From a checkpoint of a small contrastive image-text model.
Data: 203450 training examples, 2.5 epochs.
Rows from block 15 of the image encoder, named by matrix and row number. Rows with one number belong to one channel. Each number is 500 + 50 x the weight over its row's rms, rounded and kept within 0 to 999. All counts start at 0. Numbers have three digits each.
# conv1: bottleneck pointwise conv (encoder.blocks.16.conv1.weight, 128x432x1x1), inputs 144-287
# conv2: growth 3x3 conv (encoder.blocks.16.conv2.weight, 32x128x3x3, transposed), outputs 16-31, a 3x3 kernel for each
conv1.14:482508437483522489500526440431518537434400435498522451487553502545551496429492439516550540457424504506486481526518503449506580550473520419498423553517483517525405483514596487485398486492517491473483416570465544412492500452540383522488435528530533537482571497437478473390558559525547458588560456534562513453517422500462453499367472500457436396538482560514636495525493407535473504521432530506449453533512461415456543487530519590477577
conv2.14:453467489436476462413461469559594625505543566451462482505528498503510495479533493484489415506546461534543487492484532513538564551539577423405410502467474567549518541523495535556510544519470479482522482528545451490521378415426423437427523508560518525525509546546536537543457465467476510524529576560511581472490558462512535458548607649434529552353367393500461436538507472556566537398498599391431566449419531489486549522534615536575563
conv1.15:570482554469616317524516618522515452464540481546514491435528490436626436501450573378431530483503555534484536465547473548533435553479468551562529492526598440416563444477462528431563441506536499503490542443559510515570488547590558436397564482571469516532473505539447529527489455508563530511461530518484456529530471445515434561508538509546500498538503444496507529431578522510620593506541605491453553484478470615512538454466505554432554
conv2.15:573533465597501459508419410446405420449483483514544539499486553515482547626525546588547480501453442483444497484482538476462534517544579496475478434472498449464488498495507526470448577510513450422454448457450480510479528588536512491489445465481520484436533503432506510477540491563450431498454460455529513443530496464494497507511482380537523478505534550576556532551501510486465496502468439542506448586475397495483425479451441494481469
conv1.16:541522477516563540486528532588635489423528445504406511466473462520502424480407494551437440503573450451562533464535516499445479543437560524527478613536563465522505461611545571495516487540475514556540517470503478443480429494600544503573544405481437495502490419576449451477382449475559471534472419519502518483472621459517503475543455415447533577466533453483410498491498581371401548472553497466522567452454560511478495541462585511391548
conv2.16:471481435465486513522548472474495547504518525516557538546544508505468507536542537533550552457486532491507510532425453521521508565495542503508521532537554477465481557538537531490509547573543481423374444437386508448435547502445569463439565517530494465496450457486466494498512527527495478397567454353488454492448469497500464456530529526516529533578565549499510473460514500527591575571510442520459440517443455432431470460473459445388452
conv1.17:580461502491527538512458462476497555488525435567506542486599520473486474575383479673481472492467592548494547579550413482450460437517545554535455559529538489547462429483539464428476457398441502488551539408437494489354523482518562440557576412489450598538412332582453448493542433485510519584525506487471571440454480489498515561500503502492418600461431554522516474569506530560491527397508558415474453474465501520559551503415571507446507
conv2.17:548526459618522436571507434548500508498479462512442454490427601514414549554498556458470484481475442491507436538546432543505409549494481527447518555483494640523467481480517512484372526533465485443408494437419455456431412437525481485560536533535562475469529472521557452505508437550446444577431485563520600416546608418583605448497593598500526542501487488516542505609530474646523452490477547498549537540514553611497518591447502579407458
conv1.18:519498531497533533427456547578505491416509446477522585493529420489408412570357506618516573499516501480505583553345513458585504427515588505409530434396526538538533533468512477493557524603503507593497536505497433392540415500430555547497566376440432455542511488556530468387430374514467481499531492578557620393395627552491462467578449483583651533415623468479481566465447516399556501478506486494501450498466462506477479525564553554603470
conv2.18:484420431486434411545566448501500472516567483526515522467502568376378518440541566482438471486470429522586496438427436403435503400492557450421414568506491528465480556456506470422449521600545482491454525510473579531490517534422496505475509556534476537464436437392452456400512553542543543472439432504586436337585497413621479431463531463503504463526514460525541490598533521633507491574508385530424374476466476462493475469477433443461476
conv1.19:444548484554493491425541448454600467507425474537537469460559503535562491463513469466524471506479434443558498527463499569485537478452453437521446504492467488490481484522524611518503506477511476427558482525398532431488503444512514493448518477514503513385548493568442412473495502486540507555544444508527442417521425437576431485503528503472463491483490564514626536530442401519449466534504526488463450543430482532466513516541466478502551
conv2.19:526556563511533543444477503586585561532515516444410453425448477447441444535495500416465449391483476452498471558560525533532529539514566488442471513532438538523435483475487496484463554569559582608605563570582452460540414416421487496521599599599482500538456485497478491532537553532512540506524505479441423434494473445540541522487571563416514529410412477443461411465467412449470421453517569459491556520511528516531518500513507486489454
conv1.20:444564457511473410540548449539543452483439586534458435441512496504496538485539478487500501450457452486465479493446528540457541487477476412516535510509519533477463477517494565550466505521470372444533441555409576416494474453504483502502474544563445503454547531497496442438522531503559529571526479469549468451527481500533464470482497499439484506520499561547630554589477427501381456543468517468434414532497454398450502463569488489519536
conv2.20:513532540489518521452465460599626586562528521477465469434423474399434472443416505430403390431469451461458426540533491525543536532522521503471484559516472548548539527473457444457464469440419615665619583602592452491529490465410545507487595589530484529535520520554531504581499519487492515468507508538438410485495430469515490522532596656481494553439398414460421361500525444492535460414457529365432544449509549496559500518552543547546536
conv1.21:587489530539508440447625477499569515476496488559511542498486429549549403566495450512509545478508424463539511503498467538483516533513578517496464453532436475488483476529487544465458488518509444547471439532512582401521449458487469563503557482484507440517538417535457507429417503450625489487541531508546478434431457477447437524480414494572485444502594581518655432459580514525537459465440489408484488442470409485512531522400547601539600
conv2.21:545532475551580507470555480442501513479570526483520471533503592522467523566502553483510438492484452547536534505487440502489441536507564370383406501433445617540473663646599584490464562509540482449463476486476479527488433518541470496484474527551419469446447479490475553579416444479432489487551630556492495404544465376541466410448500500392466523392429491486444374527485459585539509498519565478485551466451496381452478471542551522631613
conv1.22:504524572569612457535529579546530462506527407602512456496503507463525369460441541446477576532523473561586617415505517526510469551506489527520528516547531456416561524490513499419548367485515531511487516454510404466578508532526521430452612537572537449541496552483522544507529512468570558417511582544506492561550515480586468511455544540604584533568488459478476591440563527453630525470616517573401553513448468554524567542528522565523530
conv2.22:537460456557499510498486471407402465483492494515517499494538559473481513570494533522513490479447453509506567511486497474463509478520579434478443418483488476494489542547510490420450561535573428419496455445494471494499608629559521530474490533477437403417454435415485469442512552559497501492521452373589497415533501514506541600529535433542559521540530548590533525517515520422496553498505419570521396575457380438422428394369419428473431
conv1.23:534620528572451535501514439518521571577395578525501464554423472585502527460451400531556575433514459474437500465445517550486447400545508460442445507437482480426385598544436470598460594602505421538412501627452498487504455553465484524546493434404491487576511576491516486449542486499429495469478469520488482482513544619485555538648479480467541549525502467518453437527420557367434532529395399458469517417508511443435459491495533438482510
conv2.23:515515548499519554521555535472491478486468473480421432563511508456459445469481493557478483466455463406402440468420384447402392461387442519512460492515445422467432543470430482387420468417422549550548521524513505450476538518483497491449449460469455486478450460473433399455449539494464482421479451441519441430513468430523468396490518539495547546520538469461472438450518497450552506532519502500472467490485545417455443402416392393364407
conv1.24:502388555484557464550488606421395531459528462519425479526521531493423456548531495546494477572423562581494486504608489491525427539514500602591499504647569534508540429486449473352516415479570634492546556547556487526490597531622479499513528484536473544582410393538565533511622485485539555520412506540455535489508464401488426609437485481491440443545472489467492529490592459516612585444526544461432500533490461546551585504432438543529451
conv2.24:590565467639526494538477503475444401505459456499470473456397505410387530449463537529511477491438442450405471501526450491466410490476491507529522459471513502510539432452428426405368438444518469485447555477484535479448475509561481492519396402428534517478509452461508511500553430538516471589544517538502546461516512427488538530490465455481499445463452475572534502570516405535530447445463495517542467593475439574537484523462435534456465
conv1.25:517533469540411527451550445507440505546459527548476480482524519556459566547488447572540526420493529514449515597460458515436447397489468429404535515407492480535449428591500507565476532553511467568476565519541487508419478459530467517536480512334429565545413548508545513528528464450330460542503511530553543502576549637490519452653538472542480572518461518517538543552464519376462521544488452457487533457554522534416482525487541410519489
conv2.25:510465517484467511569509481488506506479488455420371428508518541471466469468438451487481486483531487440502468419391393402410415415356401560464413587504454522471439467452491437411419431448450575563541537515547516494510493432506428398508467475540451503479425444491402394392465494507423440480437395519489498402515486400566493410469513524436482493462425482437416462454430480584505441523496470524518501495517567443473479444454448398381390
conv1.26:558453527441588428553492617477466564451502455558519496499568483434564429464454489472436509453449508504488485454569469521529467535487486528555561457536583436481500542427514460420571438446524526472515576479515495499560498564554539434521485504545498448564472499516459507570520453594542485479500504542468529507498419442560434589468536489539482480456513457462522517449576427521689572405567610484425516480450450553505523534436497505470515
conv2.26:598515479608518504503437460416383396447429379475484457535478555482454559525502535552512521486464444453425468515517504503496456513526524448478555410525528477534485536519471536465439524497485468431397491470437481491444504501545495439498441398462517455427478453444465461455512473543427422527466464456543542466523510458483511507557539446560517494510481492600549486571489497507448487504500452564516386590434383485483456467425371469450429
conv1.27:491513511449531323527485579524574404492540512627493550554475469358532455461483578434449577572495483552608601444518518526423462522542425523542525508543517515493520425446393559537586490441542502501524438381510502491540456443510582429477551492545504478508444497609464503499455446520510546524519522500492512536478481490477444538596483542624536494538504484580538482499588486483540447504549496477481514515442495533525489450472520556481521
conv2.27:551527457530500436470468403466432444497500484554562570471510524540502525552526564508513517469518487494509525555530589575545578510556565487542518451471501522504514538533549545519536577533519428422461445440485461501502518540573497560571458518517462405423449435460449483515552513566500482486522451432524513468527539467465495447474504447467497511467552562527569551443521566474456516536511487553549476589510421468434450466430469496456522
conv1.28:499453571397577564441433531507552535438579513520544611505440437456485487494450477664483547511488486426508503576492475429483500533532565553500437465476510448578437460490524444576457509479472553583516510625516543433456500595522453495613578433467505467498492502603439448571506479464479458595530473561504565496468464586468461512525494497507550554422525537417421542571489557411461487487571529453512453412426502547503526446500488451478474
conv2.28:427441466475467479539493461461445472482466506516546557514525487480454437576563508407405438422433376505542495465555494439547524485575563490501518496521528521479478495441456502486423545594539422396414435417450481462467555431475512448455570577574522515520514499482545541510529583564556471518524438583496480426544559529592538488450501468469476490532505474493449515571503535659571520585530477539451493508501519506541471516492471497474493
conv1.29:439476509525471479508447499414493418556614399446519547510510512469509468518455601536436463536508623467450465571511455455505458455477425517474472531453612466529468443548491485598493528455471483471483579351539505602405532472540549524529544453486464535504414458611407420536504444550442475614477441516568529496518486453528525491538499463453475532508555453449410510558442509463447460462437486533486506524512589647563484516470492468440442
conv2.29:450563582528543524554488470409392399431406459565583601494480502485498487558540567526522477523495399521501425449492522490522532490558507519497443548490472486483463450432440508530466456548458426363426457420487522503578488477478449484498470488509554534497539519455538552536607568497541425471453385511481517428496534477519485432451447430510475436546529488548478539576541527628493454544493426500473471504521504579537509527492457541542546
conv1.30:497458448557566503568533523476445446603552414427445517471581519479576510505472542517475508597542610481470488490502478491504525453427504506532474536453636547558523480605511462581507467476487484479533503455561515534439431493613483527504504506466502564519455399508512481453459440571482474586437453467604551562543526424464517513519462444479469449527582536502542460454486490519501446536500450456502523502588512602516449505504523619490509
conv2.30:508583590568587551538505438423420397443454516508594585491505555466512582517548617615553534571512415497466409510473464508502469516527459558444426515413435505478446478497523483477466500469420490407401462437429501515481505517492443442461409424507558506416498451422499513473578533492565453491441474567495492499518531476506511454440466408482509480511553548535541530522516471598482451534502444517493482513520509525521438508529413534520546
conv1.31:539472446461430518463551514441430500512472476486481544515523526456504552517539454481502471506418527523415449543558538467544549499567463525461432533548443549449472534418554458566452456492523507503400518498464440563569517517498487640516455521600524515567491499509524530511511588576524562529518573508553523442486347510432560486361485522388440435534457528506580468434482431607509475561455450541553528559509546499516620452477557553519512
conv2.31:480500438501504476525489487491525497513548486560531523554576572578584557558546565678629597645627587626606558474458475494468500522505539545543495576560532613593585530518497536539519561542519466439433521477482518515509466450497439447495449451509578574592579575575618611551508528521530530518554557539610511470593539492591560523564557523526498492475435437528516514532537509557555570508526556475484535468497556526530531552531544583576569
conv1.32:505563495516571549556500487549545586499380439506524504448547412582583444560390436594550521458551468470509444520443454443577468461476543490514541461401476514562481561556555456534427554566465464526478573633551529425495406507450511468577477387419553409455565485483514446517491463448494458514518457553531536515502498625537528520595540494442547571479488458528496572506457625469433469520492385468528506394510456490429458540470469390525551
conv2.32:493401446482472544548550540447463412467475444478474432560518514404364438484533574489451451440387397428471437569524383546552422540523491453522519492500466395443451532480449513440398554543529499499538530555513579556515556506461493479445511567533484484428440423392363386398511531523523482432496484523478481405452509459435468438475470438492542500526530466470456508468483547488519546640585500549504475529535518515494425453472365423411398
conv1.33:483502527499495528462507475466477419463480493534517460449558511503464534530484489586498521460496624522411488645448469581476485439542459481423479525478548385504427406562488519599460511504536462504494517544541520528485490462575491492522515520464449581472464504535512450500492501471459457619582469591555520455562503560535479505543569452471549489577477483555564574563383446506510474542458516446439433537534479519459478449483508461478503
conv2.33:480471484501478495536530531561591554498515503455440478449449468458420428435435480447499448491543501468502467424449519440471522507517537551459461579508487602555443483413451418456440414490432551560552543583559477488528433392434450457483565545572493518553502509527510505508542526514507453482456454595443493384500529427591560417507585600415458529453383411500443479560468490636516455436446534390436551420443554500535570526532529503527518
conv1.34:514454507417472583609434415423459660535403510455517428549550499480537490553487531556534510524434576655483495609464446439586491459530434445549505502444444469578485620491604488528542476482476519533476531468491599451332517430500468521588428450495563419481533431457541432516554447451452489496482462525499546402509478540443490552471524501469426516544518512493437574503304454546500471475351461514496406512494492414396466590491565492475454
conv2.34:449436475498435426527438462544516496500496499478472492493481472492525436393494460466469458473522461420427449554527524565569510569556513480483449471508538481538493536504393510536443482516460454439477459460486488469509333292405358352445468463483520557560488511517489489517519542546551501576444426537477575441501558485503545477553498515509477454479438419522470511537455451547490516537497558556496560462511514494546583532498539502440542
conv1.35:537466553575438458431575468455466551512451473484542523488425493581551558537507408392521462435402497409418464472491454510534591502525511452440503538549537478548396518544482477497440535533492406522461441548509581564565467451537428551445401554562471555411566510462464477507497612557657520506499522504561530488530414504484472504441457478485504421474559559480578514509543413543545456542501518473449551483502534463477595491462525558628626
conv2.35:497501451540527487554543494510514528518560502533533463421488458484530485501521528577587494612565521589558558422490534508568528585588567531490450568505484544530524573509482558583552575552564540503485559581513561587523433403475472400450538499554501522482496533493555521519498487468525534493581539518572491474567494460563535495486456470493497473420426457488487447564546533592584534509548566422510605409513570459527511519592541592622593
conv1.36:543484505430534497533612547421507490446490555573546495503469459538478523508555563541472483512384557543514490576669536541551521522589525583551458434617514520366524484437467480482486440490489577437481568502501535514449625526493530505530507459499493545570475408521438461478549480501481554569480524450461440423400474533435498547450387521512453413564524537529574445587584472539508578462438555370453478425510430488548497551444526509520491
conv2.36:537558476589544480506477442509529466491473509495468482509485539505529583567593594498477452507460417501456452486498480510461438498439531498489527472438454574626508563554454547519400478435478532519448501511469454452466393472512539558547450464443483445455491457432510518507492391507420429590500588607503518413529482366507546438431504477468460441392425432530518414568482358529507422361461520451526521566457439522525492524523439591548493
conv1.37:477553517470502494568420502471467537619456523534487374436476488501510499506542566476565506517439406506567550411509548419537522482429469480633525601501489529467566488482525571448471468513485609461507547476574484510502606491534497473532438490488546485436579444465540580421495536458518511402489503510483535541574515506519520518430604456466527505550432499436459610374509532474450441518530444620458553543495506458463543589529391505499506
conv2.37:555519540480463552464429503362434496450491493427458456395473426405425445437425448491487499486461464516531496485466569448440506497445506458531480453525554402533556455432483406384442534489484432462573492497601497526527569504528449485485440479461450444498492454416521490417520583526581540509545447394552484531484526544463477562504476445495473455519436471533535503431549525326436554576455431561501438529499414425462480441408437462420413
conv1.38:468459553579548465514481501503484443425609487481422592569560550503421549498517471555408513452392561556440553536608535555491474535560460591551457475596625452499572465533444468539490522569524538442513539506452493576527585540595502454501526509488476514546447519614462434557550475529481555576468488489525478434468519389417468513482353499466545448514618480474516459583531384477527526457503533387430458515492509592513435404558423472472416
conv2.38:485541528584534496594478526518465460553501504542512539446395452444466486463517558530539511515526516482454512452538441476521463492503508592522467531488427502515463437436462424515475381390445525511447554478407533535466456419420563530467547518453553535492612534505556531524593481504573451547475445580482518495541489511567501467476501497522494480504537455590527528635578487623545448514482491459502475547506459610559494605561487552551477
conv1.39:597519616436494530503445441399460568516473562535545573510520457526448536537511437593536559512496475464532472513505479400535446470589489555507486511453509464490502479498460462520469580527510500515423542615580544510554506561501509505569470466431478502434578626564493516496512495471456479524478502493463587480534500537460502515468523415504483494487606492439418479508524416481531542474469472466504430483468468554486476453550456481530459
conv2.39:447359396498439424573505466497468503531517518549518518503531491464546425510543469487453408490529499556588553471446531479477507493479507501549443459543470490530491502411409435494441494509496400410436475470468568574486540481477551551487540491439543492486596512497552524500572504456573457506574483536529535522552539513533469479482467463540548522502518447473423504540532469586545474518537489468490527414544538526485467541502518498516512
conv1.40:553561413567477535461603490550522431508507568534464500454547438549508510541447475563471518467573477437448484533467526593475485490446468476432414551470541466535474517628477494567506542503451442601433508475544547535501450500542483503579462473402430516535473499515509481535559473469438487557540487480491508553504518603473574415681456456499505543511515520504466417538470539400397435515479479464489528470512577499463459517460607486477506
conv2.40:466558574511578563580558477475486475453464457476498515551546532479439511484463551566569545482479481406434455465412341448383366363320377575516453543491464476445448593507523530478469490493479509498449460483472437449442514495513466433508424444538511531485453465462452450479499528483530473424477414470436507457477542459551551441465514511464505524491492512387437466429433483541501446526526452506492481462549557487495446423436384402414433
conv1.41:460569480548499542514501461558566541505620502536506473462497506520529452447493517484493432487565401471561525440533506461457444484414508470542456613471507543542472475575571601493532472414443500533515517380458511385491518526434517472563550515522539524458520465538443430512443486508576434450435386396526511444470609490431428470548386512534418508513486520515469348522484569452452536441448501412476481405428560490491395592496556513427512
conv2.41:453475477447476404505524460466507445484489454539544509563518533527453535506510595460505504473471464508469462555512555534501541525513525488492565489504542501445506554592596573568603562565530471449439477459435497448464514471490536455506541472525484450444399411416431408451589527524550467442451426443461490501482480449507507376532530503522528529521531521459485555462497526526501465577524462592511457508476471453437394461439453421411438
conv1.42:513575447583469553491482493558530457467397486533418390398598492535516500568423447528501511422526512483437511505524509486410456439495547409550460590446512513552439452566622532449515427534541563553428494501510462413490490494509544429499477423427456618466543477416539495436527565441512479595484463470584523467543631525468517499541534422522525530469428509570583445483496575433467561497486514454440463530480516396459470510536554460436490
conv2.42:515535506460498524452511508512498507473527460353392374528486530484399517473405483444493484447505488438459432501409356461385350495430406477445454551472452549470457537523533506498492497520479571558523617556541548510491547540471557485453636510560422445460410471441413434449461476482479502481479451447498531464485509486529524459510579617530577616507491492547529498495548507518544584495516501546479532453466545427434413428430424409401361
conv1.43:463548571537560481431538474540542530451478497501420535502554398509535471516438500510492591420584446547569560465487513562448438522478459473420474484518597421478550480575535557476529451551539508528439495626480467434598485537481487423512513347484484446455498582523448396452545474496545538519462578553526472493462545395551467540558494531571645565507549473538460561494434487410543504550505478414398504480388489520506471519515504481550516
conv2.43:513538507486512530487546495443446415459482413463446424518506500465463473541528522410452434448473473482502501549497496449484492464491522495495468487491435511448422496517500497480522558583589560565573572583571578554554559592550523565459520550509433447442478477466438423404538512528480521446530469422466471394455463473524532504502532450499576557487490532452479507431467496459494562555537447545452426585496441415438416405392392373394366
conv1.44:517550481488542462576523624492523455429490502609491589510468497538594416504476531456433487518534478533551466459566523575448465533533499541536535450579503513467509471451425582474557404466513503501531507444526451497536535516473549428457563524538473501602412489609508512538490494516579559495524580526512490524469497414502482592513437578563411448569479522534636491502611541567522523495488562387471583501455472529549519475385528563452564
conv2.44:564506429603498450479496445517448460510535502530574524527504594554462582596510551542554500487459468496493503570504527578475504521479585440511538419478495519536498582568558588481422556496523477400407482435434457451465468543571483532538465502511514431449467451495478482511547455554465467586487545491563592494565546433506506458455482444490505499527541550521610493491542494458441477461482483548588463585517418559495498517441437505460523
conv1.45:516478514480524419559584531452481456447543539540461538497515495502531497564510424538441498438403541530447516586576488534476582500588517552491476538592514437481432424510498531568458505456484451488558523492512546460495540484561465545506462504546438555535503484600497451445500518520520557630511456475520485425525391504463378564422454465485485387526493593560568436598520419500482503509425548413503449467490417475486499419487499501504552
conv2.45:507589487552574456522487475554626576527558553527473538524449534493472524484515558499470465507509479469491511476503498514493507540524513531419439550457441575588480481438475484504416443461419516541505516555517504507496409386483487484540508529562512508492519499549531504549504481480489478562516568649498475422513489430550513429447572551418472513348358389453438417562481407614535423398442556328464565469489517538528534552565553610559563
conv1.46:464498447502523493522504506480517487431454539483523455484499495480473487520570419575483521525447502497493506590553551518502526530560457488613490517535513458519424415481480548514488494495522468431569443568480535471467599453550485498480465537548486588518527520553482451420547517465504490600537415483566514426519474482509405513446504486526436461493507551539574511623456473547489516507456527556456409543449445492448452472539519477442487
conv2.46:534569523530549501474442483586611602519531526434429481477442504447460527515543552418449435420450437423433407519546514514532550514496537491429465501482450508539485397456477409445422458433421539569557532543565434452502388385460480507526503532544493512503478480506465475507545540545487499561493524558446477455503506438530551454479561591398466522371385453508511472541526426502503404364429547355444520530489495546549551511513531498480479
conv1.47:470599413526424536515595390466523495482511535455493475495536509533493566511518476519503571433546495493393497545401487520411479461386487393460460571427513441465424460550447551623473544553507421552431468489515501546429461415535386495553503512421473532571501494527524500501513487449436455580601469492527480466491520621431561453627443471507532512480569504525490464572437445423461410541500475446489479491503521541371467518517601441532502
conv2.47:491568580512550542551541507529507507520520511483470483552538563493495506476483544547521491473448458405387408445469423408420404429396451610529437587498437496493419509501512431439430412402394527528493479525514388445464476445452442452502455503538490505488505465480518455462479543549491476506428408537450435440538468484604520404501566550440504524437434463417389414518482484511518415515484493464472507435501530487506455458479461427407423
conv1.48:489533550445452543600401532553501609637364585454532520521427426559565563475509499522612483461482406571561465439496569393476440418467583443586600451342461512523540680521535479479469514580464528561468542497575472479489504468538507523536466577432555482481608531427560596465488551461432555428449431500474596552568546607448563502595547514516485516458416520493469503460508610403447464526443436550501532510480436395374519543480426449472514
conv2.48:441486556467479550489498467436455484509524494482482460495495482384415389445459418533479455509483455479487462488415391459430417475430490427529466420491472402446551521466478468408394501443419489504545535518515553529492531534468467512448423436426460446438477423398434380367461516522492509461473435387584488432533506437470459461492486461557542482587546453510544543446499502350433471509464452520417435491469510390434442458413400413352399
conv1.49:511480515439535472470475586458538460463460488579436446411505503460430472416545597438488487530422468551589569413512538507533441537424481511559495483539445528452572459436465571406518406431526518444545520456496484546535594504484500516471517483537525542560550474550523548578518498434511550470475573561421468507495405461595528519405621491473531546436522449495490647390490463477510574474596485628434566598380496497500640579485500541511447
conv2.49:600509512573483521524421487507494511496478485458447450424480463401453455437429420517512545496497526477504557508481485476444460527477537479513492509535524450510516475462438453418453543497534491499526511472506465468480553482522523464447484457495493486533504459479519442497547574569549540522539447408536442452474512509517538612550502425512479443432347465565543455468490461344458501498466461611532442589475388518513541465412425509430368
conv1.50:569581499568479560498517548508534506533560506558510487456579492568536467563449516472600477492597496460558448532535537500529398525576544494506487541494507504585470538581571549461518467489495578546542551411539500456455489505470564498593558497430514530441517412511482489488445433452527500546517381393541497524434584583394533462626449439512449494543475548550558340499475645378432510526449518455466546381512537526455383562409537443479524
conv2.50:446515494468499500510534487408439421453441434466504496545506516535460521536476535525503500503478502519514486516512535509517502466429436574515535567490456600435446540517522529510522540491461499514527522533532548549554527495514517494506479427531428408422395431435419455449533490477485421412421393405520541454494523449468483306452469497467500549488522539514561588483499556538469517563541488511500495497518514433401398422399362409403402
conv1.51:450481513554485563542460447543522593516549388476577468473503548477469419421417493493574481536503508534532551461459499526538522553508474508536460611529460547575497560564557509419434446494406480507474544463475453509404423486464504587588469409478505562508468436310488522500454482517445479414585484456496473506460508493533541449513516558477515494520504505554501433397483525527474542492503508508513532455522584531548496551487615567543459
conv2.51:518473471460474438488452431432446423431435485438457496480495476457486471499476517505507481528464465502454403511538551533562564557546570457475535446471560436460537559576512536553570541554500499453410458426423450378410549432380550417444585519507502507547503469551513467554440496491485505506474454451451464494474478496495464491596551572560501494602500466560517422528549472524596508558509515567453485525419468489486553499458532507424518
conv1.52:488621592514506533466503519480539562476488512467491520524482503541577494470455408545492554450590421491497534438484543513492411496540536441506467547467518443529493605579512545525507568646471405549459493617480475537540456593500396479583473420458524525468597584470457442425501512437547478485442489521514479453571498495462512535517463465506547492487495500458493491447534528473466471495529483486508466428455534451489502503565526440511519
conv2.52:488489545494512583544600521458497493512504491487493478523495533429445431509500481499501486423473422395415420518479444474473419463461503508507460525516475452429453542569494510470469500504554511544504527512484577528448579533445603525428568499445458491495468471486425412445465516518478507466476463466481467469485436466463403420464506496525570532558556483484479423478512493448545541492459473471426407472463530475477487457486455458395416
conv1.53:480494524501583516488518542501538505439392476501466486436541485484402431475484508609521513532488546587552467509535568565519467500542449495538439425598464481449568417500482541407469418518578480495526551683507461452519523603498531552489531425531536479544462480473491493503525525404445556512538541536507509501538471484554439576399561503438489517510482476509541562516500491554513455477489534545511421535462449459534564370496455512533430
conv2.53:534501434577504507462490554541524483494470463414418464449407447341433495475489505489485460446428411497454505514459440516510470515478563469511533468494479494492489427375337438417389535517523572540557537522547504497518465476548500487491534529506499502507467500494517500521515467521446478507540561485487450398520492495523518600494497468466429471436385444527492398464471413429490487428463490495536450611513404539515532504488446526476457
conv1.54:546503508470531415475467510404553491519511508557566584487550486405599442508484532434435527504543349486522555517434486519430457552428505530523478531448484503527463488529471589507562478400486474449482526413508571504569398465417560448568470513497559490449484454511454477542475464517530472538525438502559506535456471481483464438592491506555543546498553461544518440471455492457453546479484492462446531485500549530431403530517581568466587
conv2.54:510540483450477410491473408377422432472483507520563545528465572572478551603499538489508535478493492499504505565528532587519527578536504498509546496481480509468476569547581551523511563523487407426443414461443509501490509501549501466523487491509391384423468449456466514512552526544520465430462399427504530515493543463483517376499484494490510528495526608503552593498480558491471521567554464570536475526488460402384414416475447443484488
conv1.55:452629441580481546401580516566526459494441502460460429426523489654553476486485412440508516500615484445473490437456541561447483442476584469445458467395535454526507555560537563475395488589496477573396484475503507493512505430510443487540506456471533500491568497498474494427581533443484533527472500510504527472527612544492520509644440543470544520517477472494445507505472607385460485509445497484545551493534510455455409547488522477521495
conv2.55:507551544501515585496577515513498508489478473454439459555507509465438455453401474498514438514440398438421324535515421517511454473466430499476436530505417494468450574559515537454433501458408574566539544533518510496482575585470554549471533524507484501464462491445423434461448513502436505433413407409527425470524411472530480474464517534476503522519497462428444406412483459406494479498511471461464434464494561446492476446469449410417428
conv1.56:516527426644453519500561505508443552560445469545496493526515491579537436535456437480495508497648528469463485521421529613424429472486509481492465529455518503555545552628513510438464494484536528570391527457495497513470516453487500522557493478344564470518433421504499482588492459491457443545515492474593533502444640547452510427736463480580492515517491474530542434518489576399505516518473469450473593476531561492455463591403615578536544
conv2.56:479534498515548541498551496473477447463485469482497475550521552525454538493415531515533515484486459464512458526473417499452417415347368514478474569475414580467406584561584555490479511496447520514493522522506514503505508545571468523536459491523430499483396494477395466462510486474457424417416392401485545465492585459529527393450510532433494545443501530493461492475435458526448449561522468509509455495537523426427420375402413353363427
conv1.57:477511482469457424531482489402554525426507581525513463554460509427566527505572455462544486520419552460479411513530573530455521502478463438564554530507522445438436519444450538518476540421521455458566549539406578457417609492524510486495512547583566454449544493573465453473519502536546526595460430431478473454506387479494423531464463488419433448563549573486509506534483412532466484484476526508435457537409470544487475536524455464496501
conv2.57:577649619586592510530452451523571571518538575517536590448465504497515564534575608496484408474454472458453502554549517582563522555560560547430439505504429520558474505486442470495519499448463515535510491516492427441501377401439467475492495528558504493455503483504485524507590521541517487568489507595447484490529490527527525492445516568437455483440417397532505499569531422508487430416461522371441517532504461550557538513547508483541544
conv1.58:541524399620482471550643553538482495517471451489496467511520507552554468561446450481486505517593492514489411577510493566488446481496502464494447555398552439559508555647547523459453485507515510564400568455535455535463500474519558556571482500451550548466517419538529533552495475530475417552506495453555477480518582563399552425629452500472451518570447535552512410485502541420468540483463473496518519483492526516431415590436597557488461
conv2.58:457528487481541520462546499445465433455479432444479452607526564565487527548474523546545538510481458461501439501469428447438389401369365521453474583472448565473445546564595489492502512487416555530512523525509475507499514534574484504546476486547435485471457474456436469442536494475416414453385384458488541458511561407541539372445501551437531534414489519487483483499441471550442452525510485525500490509538529427388393404405405395393406
conv1.59:460519503531544615594452516531492580572554483480496442542492510546506432444468481510538539490515491568530507473533492455545426520461525501473490555535499476595455522544591515466439467479405507519486557411427472351462507516551510523609503478501545501494569472361507468478488485502527478366427419475483530448493529494437506561490475470524520480581431474427441509413485543455502593440528483475482483373434528481548525585428561503511448
conv2.59:498523541494466524433471465423398426450455471483487522517521534468480530456553556515503458477445405448406397501495530512502554510538531406451483406483512395467470574598547545518518492527476457430430438416439466419470528450449492369405488438512547490431491464425524497454481481506469499533484511621496489456444449466455442484570501469551520475545501463472493488451499430486547476570484494522420490488399485446434440436423454436427499
conv1.60:553537508540552480430526526540596463460579486536495535513533524435558502521459590440462514535570407420582527484450497470461439536497516504501459555509500430496490447539512566521586458440500527531551516324442504465494433492485544430492555475462539506446450512647290385549349493558565442536471423442509510472464524474461444422554431448560490575525538497522464429503474565437445522436454497440487498411444556564487354531423524466443515
conv2.60:453501466430465408430510445466458460490496484551556566549486510586512531586537577497500513486507515526531517520524570550533564555539530518508545533474487515428416523528538545554580565571563446426428437457450514489505475510530515508526521519559467456413448475458465523503586518524522450390458424398459521496501522479498507379490503527457521542467533572484523564465449545505466476582521466560534450505495448435434415458507469469508468